config = dict(
    arch='mobilenet_v2',
    color_jitter=0.6,
    norm='batchnorm',
    depths=[4, 4, 4],
    expansion=6,
    projector_hidden_layers=2,
    init='orthogonal',
    optimizer='normuon',
    momentum=0.95,
    max_steps=7100,
    lr_schedule='wsd_sqrt',
    decay_fraction=0.3,
    final_lr_fraction=0.1,
    adamw_weight_decay_other_params=0.05,
)
Rows from block 6 of a small self-supervised image encoder, named by matrix and row number. Rows with one number belong to one channel. Each number is 128 + 24 x the weight over its row's rms, rounded and kept within 0 to 255. All counts start at 0. Numbers have three digits each.
Before each channel's rows are labels from the 100 images, of 14848, where the channel reaches its highest value: "responds to" is what is common among them; "peak on" is the class under the peak. Only what is clearly more common there than usual is listed. The data: made-up waving flags. In brackets: how many of the 100, against the usual share in percent.
# convs0: expand pointwise conv (model.blocks.6.convs.0.weight, 384x64x1x1), inputs 0-63
# convs1: depthwise 3x3 conv (model.blocks.6.convs.1.weight, 384x1x3x3, trained with AdamW), a 3x3 kernel
# convs2: project pointwise conv (model.blocks.6.convs.2.weight, 64x384x1x1, transposed), outputs 0-63

responds to: triangle at the hoist (47 vs 6.4)
peak on: flag (82 vs 44.1)
convs0.256:150126147142132182134103084088154120137153067127178133112140127172131105132127125140113100137155075146134127130141071111156115112155103141129130142135124143164106121173152152126114120144131144
convs1.256:132132137130069159116128150
convs2.256:165106141123143130125082105114149127150146105145183139102104088177121136110123076154146145103121115132111111107138128089181138098181108140126137129116099125148115112157159163127113151109122123

responds to: diagonal band (25 vs 6.9)
peak on: flag (93 vs 44.1)
convs0.61:104113107148135113114145110106136169128127119152118138086156090152164116123069141169114130171138173099081126142154154122104147135138149096066142130115139116115146124176107122109123117141124132
convs1.61:122142122135153108120076096
convs2.61:141083141100151127146146149140092121135117178126143124121136131148069108140128113109192116120112145160139134097153103116107119134128127144117082130170114153176131124114153117131121159105150186

responds to: emblem: no emblem (85 vs 47.7); black (46 vs 22.8); many stripes (45 vs 6.3)
peak on: flag (88 vs 44.1)
convs0.77:136105153106132122130139111124082153126164140149142147159132099162112136162141113120153107163146094166126133130155132166116099135146103128159130124083133135161084109085134153077098123134169161
convs1.77:142139118146098090168148141
convs2.77:128138163167141109107111149181127149124143139139146173107117152152168135122130160139072132114131109121178143133162111113119077126116141120141103120087154138103099147119087150133123143114090094

responds to: gear (36 vs 7.3)
peak on: emblem (63 vs 1.6)
convs0.285:110144107147152164092123123118156099138122143143132121119137089151151175103145123108113158161129118099102131127139144068155150098080122130166151131081139171155109155169135131129110143101111126
convs1.285:131139133143194136133146137
convs2.285:137132137104123109126142154165135097134104099111125163161100165131089132115090110127128135126117136131118104135142139180087085172132136123068155128184130094083129127103123148113141111134152117

responds to: saltire (54 vs 6.7); circle (31 vs 7.5)
peak on: emblem (29 vs 1.6)
convs0.80:105088149085147111147121111146096156132136124139120142140116088087118145139104129132090154121172133169146138147118122130152154126108113092172097107126095128143168146112114108147140184180118133
convs1.80:119088129124108120137181119
convs2.80:127149167111141081122136089143148128185109141123101050147114112156126114117126121175123112122163127123104169135143135116157142164129157125147092098135168139141160131131120103148127142144153123

responds to: three horizontal bands (26 vs 6.6)
peak on: flag (99 vs 44.1)
convs0.165:135112136130159125134179135140157134166140129101145154112094097147099140154115057067138109120131100145131153130160143147113121126115096170084128117083147159129127137135107109111125134108153149
convs1.165:142132107167136089146133096
convs2.165:095123118085111097080111096149125100095118128136085136082111119126194149118127164162100107114094103140118153141132102152092092127141151120159133101155137152109137114148117125102136150142136116

responds to: black (91 vs 22.8); gear (33 vs 7.3)
peak on: emblem (74 vs 1.6)
convs0.44:135182122118179143113154131070119075126116109106140136115096155141158092122134157120118079081118165099125135127154147136138099108134123110129147108145103108160101122105145111138097159129108133
convs1.44:086110080112144129124131143
convs2.44:133140125058127082176114116119150140136140151127159117135150136096178155097103109107098103146093120098104112122119123123153140117093166151116137118158144159122140098116173139090133145114121109

responds to: flower (37 vs 7.4)
peak on: emblem (39 vs 1.6)
convs0.282:109130119093089133121145190082149092095165159157126142130110136166114123145152092121156126134108110142114117143176087107138141140091107110142142116111118153164092149128156119132123138137171140
convs1.282:097123154093128163100124145
convs2.282:092137143114095099135094127112131099113161118142156133137101114147097131175140111141179152170118084125101152143130151121158128152134104123103132105133161137125056130085174132120138145123119122

responds to: offset cross (35 vs 6.5); three vertical bands (30 vs 6.7)
peak on: flag (91 vs 44.1)
convs0.260:135120140109150141144141099120092095139155116145130133117169153135090120154173146106141117141162098118089131163096130155095096148146123084175104130124145085103088108134099098118140130103097130
convs1.260:145093140136093140164103140
convs2.260:097140109120086118125131133134141113118122132136118139092094134095108114122099134113117125141175119136108126136163211106138146135128139163165103110114088129101137144153143181109120075111165127

responds to: emblem: no emblem (87 vs 47.7); many stripes (64 vs 6.3)
peak on: flag (97 vs 44.1)
convs0.320:131095137128078098144143126099130152121130155116133118112111097102096137121155149096189113113121128113147130139138101170136189125161153111092170108129093121154158103113102125115126127095160146
convs1.320:153146141132136124166152173
convs2.320:123164166115167107130108103159116091115100130143154197100111129160100146143087114112103103142131111169149111133172163108097116136138127150145093113167123108125106130128148136147105135137096124

responds to: emblem: no emblem (86 vs 47.7); many stripes (45 vs 6.3); three horizontal bands (27 vs 6.6)
peak on: flag (94 vs 44.1)
convs0.103:133113089144132103108144113118143148158154139141084174173139144090096122122146116134095132139132161134144085136136093167125176125137096125127153150133149126177146089113121139151174121105117155
convs1.103:141143092158126089143129099
convs2.103:074164106133120112120142111124109094128109135139127094099118134121167103143143121150102155091111080133145152083145149142130118103128095110137089102157110123132139143103124172079107145127127182

responds to: saltire (75 vs 6.7)
peak on: flag (94 vs 44.1)
convs0.88:109111124122139126135095123126088122166107108138129108129081118077100175145102126112117114121128130128133187154115147136155105140087051089163119116139122092150153146129152126121138114131114131
convs1.88:125164117145121094128087152
convs2.88:150173094144093112133127150086153097134148118091126127115166151144165123125128091123083094139114159135138146170115170129148150129119155095130079128130154133151108103140125155170144124137127167

responds to: black (46 vs 22.8)
peak on: backdrop (82 vs 53.5)
convs0.56:139124166134153104142120139111162188125085109156132172145120137099090115103175123126147104110121107130111122113142137139153114134148139132098128114118125104185108148130112125131049163121113127
convs1.56:122117137103103098168122163
convs2.56:137146119111137099137086122112116114108118171172139201107092114138162127118147108130158099165130129114151135164160095122125137104154112133144107165142115118125132158155133139145075121094092133

responds to: emblem: no emblem (75 vs 47.7); plain field (36 vs 6.6); corner square (27 vs 6.8)
peak on: flag (100 vs 44.1)
convs0.181:155125155107132172101090107121138143123133124098155135121118127092116111106135154170138114129155063122134148123097129123092141143139084139108115065148122163178133140126118140147106153152089132
convs1.181:087146140094133148096131147
convs2.181:123110079149103094122119109131083101136137125131102144109139120167143098162153148176120152133117137131129140128144131123102084114196174136143112126110150156185129111105125142110134131107151093

responds to: gear (32 vs 7.3)
peak on: emblem (39 vs 1.6)
convs0.212:069126140121115127120170133117115181092112161148098143156115155129132116122119144084133121119120142142144101138132156119151147124113128120143146153113115194152144128151119071140091167097113159
convs1.212:121140095140146077135144104
convs2.212:146127152093175102130124137124119129161134069158133140053121112124144127084127108133158113067117109111105129118107120110160136132124129120156138131118097127148101164135132186137149109125107116

responds to: upright cross (37 vs 7.1)
peak on: flag (95 vs 44.1)
convs0.306:092101108144125086070135136160142140127132123144139109128159130159145111134178153082126153133133091124106125108107160123138097100167140094122154116131143117175118156118141109152134135159088087
convs1.306:097106103138170153121106121
convs2.306:159156126144121142107109130101141182134118082113139167137105130140129132140139152128113142128093149094148125109153071143133171155132109143181110192126120136108109091142152123148135157100101136

responds to: many stripes (36 vs 6.3)
peak on: flag (99 vs 44.1)
convs0.338:126061109108112146165135138136093137155130131165143145131087132130078103142146133132159123121149114143146152157149083150110129148140114140112169141149079119170148100119131101168137136086129138
convs1.338:127090125163086132139136153
convs2.338:129126129136155120128152127137155157139094139151159182138140094083117163167130123137119178130160122099145111128151121133115134114088118128180116132164112122143092119151124098129064112124084140

responds to: corner square (32 vs 6.8)
peak on: backdrop (97 vs 53.5)
convs0.360:116205088130108151132153122123098149136189159138128121127118081155109169113159134139134118118119114142109173152123118135118137161123116121125105136148085141132170119118136123146159127105174154
convs1.360:159148147099109098120092126
convs2.360:151146054175113144104146132127111157128172130121110163124117105150114149097124123121138148124116110108076151064107131124149085126133148111128136127124127152074114103126115158135136131108094117

responds to: ring (64 vs 7.6)
peak on: flag (82 vs 44.1)
convs0.242:170107147125131127139076118136121121167126109146142154126123097087107151142123140153132128120097128169116190124153127145166134142110133095158100154098101107187128146141089163145127116119148153
convs1.242:085126161133138114167130109
convs2.242:155160157134100137107138095121171114083112105159145118106160132150108112120124126118162157134082118109094114121151153154154135172154169136110125170112157121123130141161174154137107124092146113

responds to: black (62 vs 22.8)
peak on: flag (81 vs 44.1)
convs0.195:151087095078120098153129132132139095168093125145204133124123117081126114155142119117103118119158142137116167103143108120114139129147115104142173098170119106118115107109085116136140126148117139
convs1.195:112134148156134084123098156
convs2.195:132133131166107144096138139116103085140173194112143144075147091154137127123123147152125112119141112093129102145093137126140159119139144107134089142124127112137149141151166069170101122127111124

responds to: black (71 vs 22.8)
peak on: flag (93 vs 44.1)
convs0.296:126102099110130116117147157117134124129146107097152154123099069109106134126166122102118112105143123133151145162092099144121127087099132106149144076139100115139122148118136127199165143140138080
convs1.296:147134105155126104164122088
convs2.296:122116144131126146135116141135137095111127114103105101115146141127151090146102131189164182136120107172125153135108142137130134135148070158104142106128132130117147071114119129117059162129107118

responds to: ring (56 vs 7.6); two horizontal bands (32 vs 6.9); gear (27 vs 7.3)
peak on: emblem (57 vs 1.6)
convs0.23:123114137120128093086107127108133175132169123141138140156160089112108140166125160109122143139123181141136144117155085070148149155109139070158132145142108138115089141135119151135134139146147101
convs1.23:126102095102124163124163111
convs2.23:141171160139130141083167105115127127176161118176144113102092137134123141106157140117168156123144165125093135104130129103159155144119150090140138135132175138110093151120110144133089151132155114

responds to: diagonal split (27 vs 6.9)
peak on: flag (87 vs 44.1)
convs0.69:143115120081096096110141114149172141141124117135125134135111105139071146146153133108094112152118126168116122139168130143094170164108159112094117103141123108139085157121140119116122102097161179
convs1.69:127123146166106082116151138
convs2.69:113182120169148115130087164165058126111139156122158141096122102143164130125141137119104111137128085153122123129095136112128130109094135116143106110119121162162166121121122114148082121100096128

responds to: circle (35 vs 7.5); quarters (26 vs 6.5)
peak on: flag (80 vs 44.1)
convs0.263:160105108105100110116115100121114125091133162117162144141098114128099134135135134101149124113174105141148096118141077126142144106113138115134104172153145123117097157104135070108126201145114121
convs1.263:114145103120158096111141088
convs2.263:151123114135118124106149156115136145158132073108072099132156110118121150137122135143130140123154142095151134076151157132154144124136099174101173119141096097092111087128113122098140116150084149

responds to: circle (31 vs 7.5)
peak on: emblem (48 vs 1.6)
convs0.173:135117138113134087124134127153165144109182135104124155147115154106112162177179128080130081142165118104144148150096100159123114102118149116156126129183137122130116136099117114116112112129112160
convs1.173:110118153142090139154135088
convs2.173:075104145111133111069124108111150158105138108148162098138090132099117149109108122114116099129141105114149161149121168086128097114083131130137114116141107107154131153090092135087143141137153158

responds to: white (56 vs 22.5); triangle at the hoist (35 vs 6.4); ring (34 vs 7.6); emblem: gear (30 vs 7.3)
peak on: flag (97 vs 44.1)
convs0.316:133143097085104136129151124112145148136132122106123147138124100107128131144139076100140157150101147129133098129086095094124145074104142077137117131135085130120149146163140070150119146146176125
convs1.316:143129094144148084128110098
convs2.316:179104123117185144147082129135095086101110099099126105126117121151123140129162122144121170149127123145118145098131146159127128111180083131111124127163151109123163115128133164158152170129113111

responds to: diagonal band (39 vs 6.9); ring (29 vs 7.6)
peak on: backdrop (88 vs 53.5)
convs0.331:110161143119170131183141103160128085134142117158139142122138108107102109101104056154110121129127128141157149103146136123152160170121080152115083138112134125147130154140124127140097129104099151
convs1.331:159156157096117102111107116
convs2.331:134118116155100097141143111115170115186127136140108128166141136132145111094132117157122124109124151096125108165135108155114149157145099120098135112104133149156158132114106084177200105156123131

responds to: gear (47 vs 7.3); ring (33 vs 7.6); two horizontal bands (27 vs 6.9)
peak on: emblem (73 vs 1.6)
convs0.162:091121144116120121109156146138105174076148161174134115141141159141184126088136163101120081153111139123113146111132150096137120127117123076126127150093135179114160153128124115121146127115128155
convs1.162:131120109132162071121129109
convs2.162:153126143113149122116111118099121102169143105127128099055132102174130136085133118157146116116124122167119168123150129117172142084142136144138154142120117146183132171156141146155152117125102135

responds to: circle (43 vs 7.5); ring (32 vs 7.6)
peak on: emblem (53 vs 1.6)
convs0.57:142104114159124112104114116116155101098119107130169093158177146126122131105123121147165082127082145153152146096136110129138142142129161159099082125120150101140093147137105164104131135136104180
convs1.57:146092098138145113113135170
convs2.57:139148099148116110141111120141177147155122098121113081099102109121125171177118124128123079115111122106089121163128152121166155136087145094155093106109111135117155135129141153146102124132177117

responds to: diagonal split (34 vs 6.9); triangle at the hoist (25 vs 6.4)
peak on: flag (80 vs 44.1)
convs0.343:104140107170087173126104136144096151138188090118167137116117098129134141124126129124102130167159101157124146122142148100119107139135121095157108172159156183136124128150149148115150127129145158
convs1.343:153154150130074132129110118
convs2.343:143162106128121134107094155167096126136153102120135139153134118079154147103131099168089114117148066146103150143111109118133119129145142109137100160113128180084150125112180137104131141101134136

responds to: diagonal band (28 vs 6.9)
peak on: flag (94 vs 44.1)
convs0.43:085093165128144143133124069116121079105108138171110095132171132075083117146133139090134106134112134127164124140158122127153085133111111134111147106118119091120128109149141145107106140148158132
convs1.43:137119134123121122115197126
convs2.43:132144109179135127140140116188153141091138103120134143152110101142167114133139145156131138099157100161115165140118139140129101148091137169139110107173147172156114136088153141117121159131109091

responds to: white (47 vs 22.5); ring (28 vs 7.6); gear (27 vs 7.3); layout: two horizontal bands (25 vs 6.9)
peak on: flag (99 vs 44.1)
convs0.36:099133112127102140071140133194121105096155146129131103158137119111125128090158152134148106130118113102143196148148105127135160125133133108102123141139157118133141126138098093095105172107127167
convs1.36:112101145127120172124104091
convs2.36:099134156148092130072101120137127128093110146102124106114151164138174139120121147140135140187098125132143133175167110144089171121129123122133159093133107115095109105091095106122135128099131137

responds to: black (64 vs 22.8); quarters (27 vs 6.5)
peak on: flag (84 vs 44.1)
convs0.204:129126104151169092089128112114121099140160179111108121141084114104128118104142086073119118085122113146110130145152137111114144085148117144113119142156144083130097151102125082147097137129123148
convs1.204:088138147096118156097134116
convs2.204:108092132096171130137109136147083138145115122120153162137108145120109139103147109111102147117112133112096135099113088153110158133104110111155073108159124106083091097091123137115164113093095134

responds to: black (52 vs 22.8)
peak on: flag (70 vs 44.1)
convs0.333:150117142128169156109139097119150099084151075108131101137100158160117128172146159132140129094119148147101187132132093136130168119141147130135146139109150090159135148106090106136161129124153115
convs1.333:137190120110111105126117131
convs2.333:115167144146139136133156097126136096080102110130113123132121139176098107120130141118165125142128162140129147090140087125116140132156133131127123075103142102119107136100067071160136144086108126

responds to: border (29 vs 6.6)
peak on: backdrop (98 vs 53.5)
convs0.174:106145121124108068109133085130120137117148080112146100101122097127065101189093124153132103130137118151144175177131138144108132139159130126111126092152141109128152130142124150140127159127124141
convs1.174:114111119085109081125118119
convs2.174:107102104087097147103157138088119120109135151150086078177145150103131138117191176137116138133155138110160111103141122083138144137121147126144152116126118112134114137160079148125109132131112137

responds to: diagonal band (100 vs 6.9); emblem: no emblem (99 vs 47.7)
peak on: flag (100 vs 44.1)
convs0.327:070093137129140139124104132098130080086154122146135132119167135116132117134098066129110120135168137157140193100120146090141123149129105115139105125137141106121120132169102133100145108087140116
convs1.327:110077101122155134143148138
convs2.327:173182113131095153141119119140131140123080118158127127162094120151141155116154166091128161150122075143118100162149142133097092102164126149109158133113079127137122112129151114144116133139151151

responds to: white (52 vs 22.5); ring (29 vs 7.6)
peak on: flag (72 vs 44.1)
convs0.210:126115148105134111133122151137147131140131120133122164139131120135102119133116133122131155151113159138100129173114122113151151111118103182141164166102199135141119174132145183112074108104112084
convs1.210:098079116115113112139102145
convs2.210:145163104142161105119147113148147116119127147102126123120145131165144120138146154151148111183135131108167156089161147085145120122119139100155115145123113128142121136104105112189164092072162113

responds to: diagonal band (33 vs 6.9); triangle at the hoist (25 vs 6.4)
peak on: flag (94 vs 44.1)
convs0.78:114081126159149113112148107158132113082135111115124062100147113129117125124093135096146144126135154159136117124092169102126125150081154134141110096115130114124160143100147167153183149119141137
convs1.78:132145122139155144095087096
convs2.78:156127148114127140154111136131103173137088115175161145126095125150128147156143118131118135166121080129152138108186140112132126122151105152137129160131091144153112113170113091142079109139079131

responds to: black (57 vs 22.8)
peak on: emblem (25 vs 1.6)
convs0.223:146092133160074092127131130136125114169132096127116120153092106103100101141143140126141151151133120142143110127140135140098125146133134146082148087161164145151111177165122112123093093083142161
convs1.223:135088111102111102119095107
convs2.223:110102131081097124143120140151167132129089097121101107151116121122094113141161115150174145088143128160173142104110153147131113193104105130127107148127120079135132109148140133127131085106132154

responds to: two vertical bands (25 vs 6.5)
peak on: flag (99 vs 44.1)
convs0.273:150112149185115092128116120180126139140115087093125106074118140153133111138134152134124103141117099158123111127109111154117097136092126124083159108162100148123121109125144080143101107177115130
convs1.273:104127144081136161117104144
convs2.273:121146107108119124165167131095115120157133111100104135135149132139155154157125110148118170156106134142075148105153116098120137135129097121156127115116159101149147175103132159138166053116131109

responds to: emblem: no emblem (74 vs 47.7); three horizontal bands (27 vs 6.6)
peak on: flag (93 vs 44.1)
convs0.188:120107181153100097115127089162156158112161104117131134142088168114127118092134151136129139112147158088111122126142166124162140103106133114117141124132114127104179127082165172129156119157132148
convs1.188:141086153114109150129093147
convs2.188:120123093093112093142148157113129128084159119105133159131149129114108165112121123118092168133145128105110111127128113102164146119127129133166085103154109116163119124093069163121095092100131164

responds to: diagonal band (32 vs 6.9)
peak on: emblem (57 vs 1.6)
convs0.249:140099118106125115137092135173150132160134112117135095119135137130129104179113148141168090124137088165095146148106155150130166131099121114130182150150113119122172108116129086080108120110104142
convs1.249:141165138146084098133113138
convs2.249:119144090158091142117134112088123129157140122174146137118132109149164102126162078094071154136158098169119164120119149109099141126127148111165128116119114125099116124144114100108165136101114162

responds to: triangle at the hoist (67 vs 6.4); white (45 vs 22.5)
peak on: flag (69 vs 44.1)
convs0.291:179105094125147164121116131123140092095122125138186147105136151129159154118154127107161119129133151152115119133130106167092154148162129169109083136133168097152123122155150114165113154153131154
convs1.291:133084093132145155105141144
convs2.291:174121165136142137088069092144172096141133142124137089112123142143155145147142154160140091093133116152102170134160154103152125148111125165119123135117127124136146125154131154132132139124191107

responds to: many stripes (62 vs 6.3)
peak on: flag (91 vs 44.1)
convs0.93:112096145071168121109153145127122116111128100107124097138144138117061139134108121103127142132114186118107098092107111112130164091140107135130138162122100124137129108131130128104177091098087138
convs1.93:170150127145136139167155113
convs2.93:116125120119111149146148151109132108136102151087093133114134178128145115141103181154069128115128116141136143106104127112082118147155143135131140091106135177140125110140123184099109086103125094

responds to: three vertical bands (48 vs 6.7); white (47 vs 22.5)
peak on: flag (88 vs 44.1)
convs0.41:074118120160103088158096090077098137096126110142105108128139140159117090135148181094140115135116150143163140140145128179108099102138106130118137105140116129141149146135151108154093137152145129
convs1.41:111136113101167099100144107
convs2.41:109075137122154099096121098088087146128160137151130102145158118148114108154154167113142151092127104150117111118121142133163142079116095116080148111133113157156151097146116114131127155155119161

responds to: many stripes (87 vs 6.3)
peak on: pole (31 vs 0.8)
convs0.1:123116135116135111083119141156116119126128161139161152100078117140104147107132114185097104132159148104130128103116126171163164108140118145122146188100102122115135121136112184125163141112118162
convs1.1:132109141145082156145100146
convs2.1:135128124117135103176172122131120094120149154195129132098160104169116131150152106130115109155142114120111075161117112100147141127100118092131137169122142117132158122141134172156154109091140151

responds to: white (45 vs 22.5); quarters (25 vs 6.5); corner square (25 vs 6.8)
peak on: flag (98 vs 44.1)
convs0.85:108108094138119116103138113152097106114101130106115108119133122158102105171154142142126136084123082130117085049066153154131130129104100121141133132113148104138138157159134107149103128116122143
convs1.85:119154109151168147104110101
convs2.85:177122171144127130160101127095163185152140128103134159142134155129172139113142110114125138130096123092161139158168085091113104147130169116122099119166133147134105112120088124133148150139126136

responds to: triangle at the hoist (35 vs 6.4); quarters (29 vs 6.5); rhombus (26 vs 7.2)
peak on: flag (97 vs 44.1)
convs0.27:133153146150091116095141090109143124104177153082133152133142116137152135111105082097098112162125154129131152155133097121147172090110099121144098132133114151132116155140129062142127126129101156
convs1.27:137122110147148075137124095
convs2.27:153107130136191135133126110165113113121121146122113163146130106162126182156145135170103128134135092121142162122091148132129132104118126123069091168148116093125146132116168148151158105164124133

responds to: white (50 vs 22.5); triangle at the hoist (32 vs 6.4)
peak on: flag (93 vs 44.1)
convs0.59:112120133126151121075128111160142103105175155098126132109115153128155085143101125101111118103133094152166175107118118100145174112176115122135113140155171092149108105134098112113131104130111114
convs1.59:127087148122122118121172096
convs2.59:122130072091151153074151092147154126127137135099169136135119163143150130121103108132107123138136134158148179108069153097122118103138143131122116102161107163151100151152146140100105105142127127

responds to: corner square (53 vs 6.8)
peak on: flag (88 vs 44.1)
convs0.67:136128115155108118096135134120131123074159128149131122106155137120125144097079089101139120171121144139133140121126099105142182115123107105178091145117141155161137114165136125109142186161107154
convs1.67:122112119120169086125147098
convs2.67:150095128098128169099136070084141100106125122088118095135135117132112154180153127120111159125138137124144154130123131130117158081109152128085151145166130122145099108104135147111160104152097158

responds to: diagonal split (38 vs 6.9); circle (27 vs 7.5)
peak on: flag (75 vs 44.1)
convs0.349:077104107107137108112132094119120114160138127095159121100110122118131101118092133135129101128133094155114159130090140120174170131125120173172141137126113156128069089141130129123142134151186135
convs1.349:141126144114075088137133131
convs2.349:149108156122092166140102127119136140116115092114164155158131085114153154116125082091122114095118142110130119124144099171154155121107153117140119146140136156127105073058142115135107110155122123

responds to: triangle at the hoist (59 vs 6.4)
peak on: flag (89 vs 44.1)
convs0.283:174112135114145172110114164144114138163143088138096139126138143096107141151115166092139127159178096130125118120091145127137067095084119127127111110170095128147147123147133154116150110117131116
convs1.283:135158105144080114124122159
convs2.283:105127151127181160063135091108173126147115177087109096138128125125129134098158137137130136149119132148133129124144098118113159109141120156130123153138167137120093076145171093124137152116122107

responds to: diagonal split (57 vs 6.9)
peak on: flag (100 vs 44.1)
convs0.315:114065158100159161126087100146103126128133090117110123077101075107152129128151175150128152112120158140153118146130139126157129134123134104120129146161128109161137140126141133162143128183140101
convs1.315:181125138141154103155121122
convs2.315:110182125175134135116142177132145107139134146140173098145148155178104116134096073129151098113115125120122143128141152164117127123126118123104130111123144113090125109148136175077134126089119161

responds to: flower (49 vs 7.4); black (49 vs 22.8); gear (30 vs 7.3)
peak on: emblem (73 vs 1.6)
convs0.251:127104146113165150179145117117125133108153113146123113149112124173124168097138115097170089154096113120120116134117116139152138121175088106187123143106129168147161114171130139107127141156120106
convs1.251:093134125088156148098142122
convs2.251:089157134117081136141156126150123105134134148170135112112107117097171129123139154136133147100111116149123131098153179094161151112111114130156117174084179122097104164084149112125130141125124127

responds to: white (60 vs 22.5); black (57 vs 22.8)
peak on: flag (80 vs 44.1)
convs0.98:120109144129077130152100107166120127121145110101141117129152110143108122155165125111121113140092126132150141137104143103161163143152137132129126049084131072121130154123111148167126170132165115
convs1.98:145140158142113119121091084
convs2.98:128097106151133112137142106109123133095109144116148122130121097137096132147069158124112163129095125109067128122095158158139133124105159117142155123134177066104106098159138126130136155162122156

responds to: ring (67 vs 7.6)
peak on: emblem (65 vs 1.6)
convs0.205:154157092120121115104138109148101115083139151129108106137126101133129093075097122078166121145153101165104163133118103131134149112158118096093166127117134103153131101147111143148140146077129148
convs1.205:121175124105095118154105130
convs2.205:131142143119125079072163087131143143138144125110101072153124126122116117141109142097123112109181123095067134131148096104157157133098138138119136129110164147131108154112136102155150147106158131

responds to: border (33 vs 6.6); circle (30 vs 7.5); many stripes (26 vs 6.3)
peak on: emblem (42 vs 1.6)
convs0.196:129150088081135181153157111144124168112165155118138130144096108155091136141141138127129088157165102153069104138110099142091141123129106122161127131157129148129157124106122131114105121122169148
convs1.196:136165159113115094122116096
convs2.196:160126075128084159153181131144127161145141106134114079136112131111128135136102109110118121101105093093084147100126127108141130145117145096106150131148094175118143130133095152104126108095169136

responds to: offset cross (62 vs 6.5)
peak on: flag (99 vs 44.1)
convs0.191:111088149158121127156131124147115152135155123126128152110135083139158127159185143153133106150164123146121148074084093142077161141145121122115152126105122122157152135108133160181136154109114133
convs1.191:107161101108159109115151106
convs2.191:120098104141094114126118146159149134166134129185116196149106167093103157127113155158124124140133093131101132086125132165138162121186126145118150118114135143140105106090112116104115119111130121